A small segmentation model, trained from scratch.
Model: 3.55M parameters, widths [64, 128, 256].
Training: soap at rate 0.0021, 6600 steps, batches of 256, held-out accuracy 99%.
Data: trained on rendered scenes of toy objects such as cars, trees, mugs and chairs, 48750 training examples, 34.7 epochs.
Rows from block 10 of a small segmentation model, named by matrix and row number. Each number is 128 + 24 x the weight over its row's rms, rounded and kept within 0 to 255. All counts start at 0. Numbers have three digits each. After the name is the row's rms in percent of the matrix's.
After each channel's rows are labels from the 100 images, of 14848, where the channel reaches its highest value: "patch colour" is the nearest of a few named colours to the mean colour under the peak. Only what is clearly more common there than usual is listed. The data: rendered scenes of toy objects such as cars, trees, mugs and chairs.
# conv: 3x3 conv (model.decb.0.0.conv.weight, 128x256x3x3, each kernel summed), inputs 128-255

conv.33 096:148097132137112120132100094112117121132168115129143101134157104118129101074133121160130140120128138101121129129087097142159125102166130105114125096151152146173153114107147124100121113102128150128153120154148140111106119147134116107149139119161130138118096150103115136105082116133111105128147172138138092133079112094173092138135150126108115172161138161115109138118118130136141089109134
patch colour: black

conv.94 102:091095138111119156107170146124138121068064146139103129103126114113139129114122094129135127099132101093133126118135065128117122074064101067093130138086142180100163129107156143108144125136077083147130130186098149098141142120129137160106165119150120170106113148105125192126141112100138171120126121108136100112100137103128163151167066128113120125154156123109133144101121130117148132073074
patch colour: black

conv.74 103:101133123142162110101151085084130140167121135138136110114121135114128095108115113132106099106139129139123127129129150126136126140128106107114169146100146132168123103118158145140122131117164106135137142131153121131113130099111123137136142113145163125086153141136106122133104116081109103079139148095144157122112144138108132127142152173116111113200131123143098134159104168134137147109119
patch colour: brown

conv.17 102:136115147151108133120138102138156097132116142137123134126115103168127103149158111117131106118092158134132117173099169116087123144155156071126129155132159158112137121088155107094124148125143116161104144166108140107127126096105156176149122125120145154119139180158124166071112126117157124090145148093092123130127156104107086125113133116090166187076128147076158125142108147142130112088140
patch colour: black

conv.115 097:099100106149109139090118123121155111152084088140154128072102086090103128134125152147125100116085134122129122179117091154121135078129115123153124135134136143102157092141128117143147116142161170121137166170112142124125140104138145145120124134170126114122132139119134095111108126102152092137176113122137133151113115087098160143131135166147151141107131156091127072094105105075108131138137
patch colour: black

conv.97 097:136077137092124116122178131138120152147137114133148128146146145098131135108093087150107101137124143124137149100126172093140094138122087113141135090137096130112147107130113156128155079170108113085097098125133149099125174119134129152113166132106138137111175124117151115096112135096091143175086119119113146104107143107161081124138097189122151121105164144140117114121122118121092092096116
patch colour: black

conv.90 102:156125114125132122126103124120135091119149120148098118119163116122117099093141130146121144166112130100079128115149139106108135129161170151131149143138124171116108120090143125081149113124122103137162110107144135144132122102136129151166093128125120129128144075084101137140182123154076115115150125186137114107143139098140129163150161165141119081112094115139121084140163110159101159112125
patch colour: black

conv.38 104:146125148117167122114155134112147122142133115111096130097102166152100122096104129088155134147128149145146129123148140143109145157136110136141123139142103078129130120108124143148175138109122111131084150109127103106125141149130130136146114167140147118126113127135109131114147152135115125100147154101150110153140126165136131100120101113109134173132150122106152157138131144095116177160159
patch colour: brown

conv.42 103:145161127110125127166145162115140166129115116122198163147143184131129095107099103120140116109143176140102113104129157104123103175136127150122165097137109110110134151096128105113115154096134126084116143152150111140136141104153093105141126135130095152150151124159139126097110119113124129078102149125140142137133181149101139101128143162140166108130132121171137113106134165140100121160148
patch colour: brown

conv.13 097:097141121142159123134071073127083127104126110138142101139132075074151122135130090153106102119092099122126151164174127105102146126113119106139119137154141098138116126120152144095117134115114121115115184101159132148122109135102156125135144122122091121116174147155101100153147086138128116141101121124075155130164108108127134115107145134122149128102113138162134109131109165153125130120123
patch colour: brown

conv.29 100:121135087145171135118144091112111147129136158119158113163143100096107126150133099128144124118119157109138098102148131130081110096140143148172107134132107095133104084123123100162111105116097111120118132090151121110100124081136131132126096132138105149087156135123121129152109094167116114112145079096112151142176090080103103146117145187094139137141106120113098120105141103121136145141127
patch colour: black

conv.59 093:153083136134090145122116132128129139136130076103110137144161098105158136134079134106116106109142094084097110126101123131091166089109105096109122117127117152165129108148082151152115099148153092108114113150084115135119099097145111110134140122097148164089143118099104112130155114110105132148110120161127102094095123139143148101145105125128109130112104127129156132140107135170114121125129
patch colour: black

conv.16 102:111087152118115136072121096154079151153114094091153124137103113135092109105099101146125136103122100133168114140144141140150094122156101154157090119139128119114137108134112152074141122133100129125099157099138144121164132078110107098126139154129138141114150100141115143119107088105121150100120132119132104131142103138095109106088118126144170122103146173109157168062107137103142129132130
patch colour: brown

conv.10 102:102113087105115084110112120126145133130180138115081117092152151122136110127115136120124102099121121111127132117142093101139182131138107109164155129131159148097166118151143099150101137131131113141131136141133104142140157098091144154152169167127099135105169097064118162140175171119126100173146115124090077121133096136115107157158128133096113129129141120128120104135139167095114110137159
patch colour: black

conv.110 092:136113166091130119126105131128123153119108125128102124107118099106121132137156117128111089158102163109140149158146139143121139103117119128106147165137123096142109110107132121105157160133095162121144106093135133146131121133111155137119138144111146149129106124115077145117112129125116114161111082083106132076144106083118141088119118093128125125125155127126091126098087159121100138166120
patch colour: brown

conv.24 097:134114119106129146118182142146089110140127128166128109147113122127146069161103105170093097132096062106143118122103142136158105145143114120100105095135124145131099087113116131190134080099134133109123065147125103128144114114113150139135099115153136149115156135112119140141119115109160135138126101111106167132149165114092157137139103112120126121126127104147122126142105129165123128125086
patch colour: black

conv.69 106:108120133150121157130152101084108134107109151148125110106084143111136119117157111112118086127098129162121135120091082125074122122181123112136104128116134173113101151105113135138149143108143075133109139126142139099118119151114143137099113156130131104117139150135095106117160156149134132074126178114152153101143102071120088177121132112086176127125157155160101151120145114079115138107101
patch colour: brown; black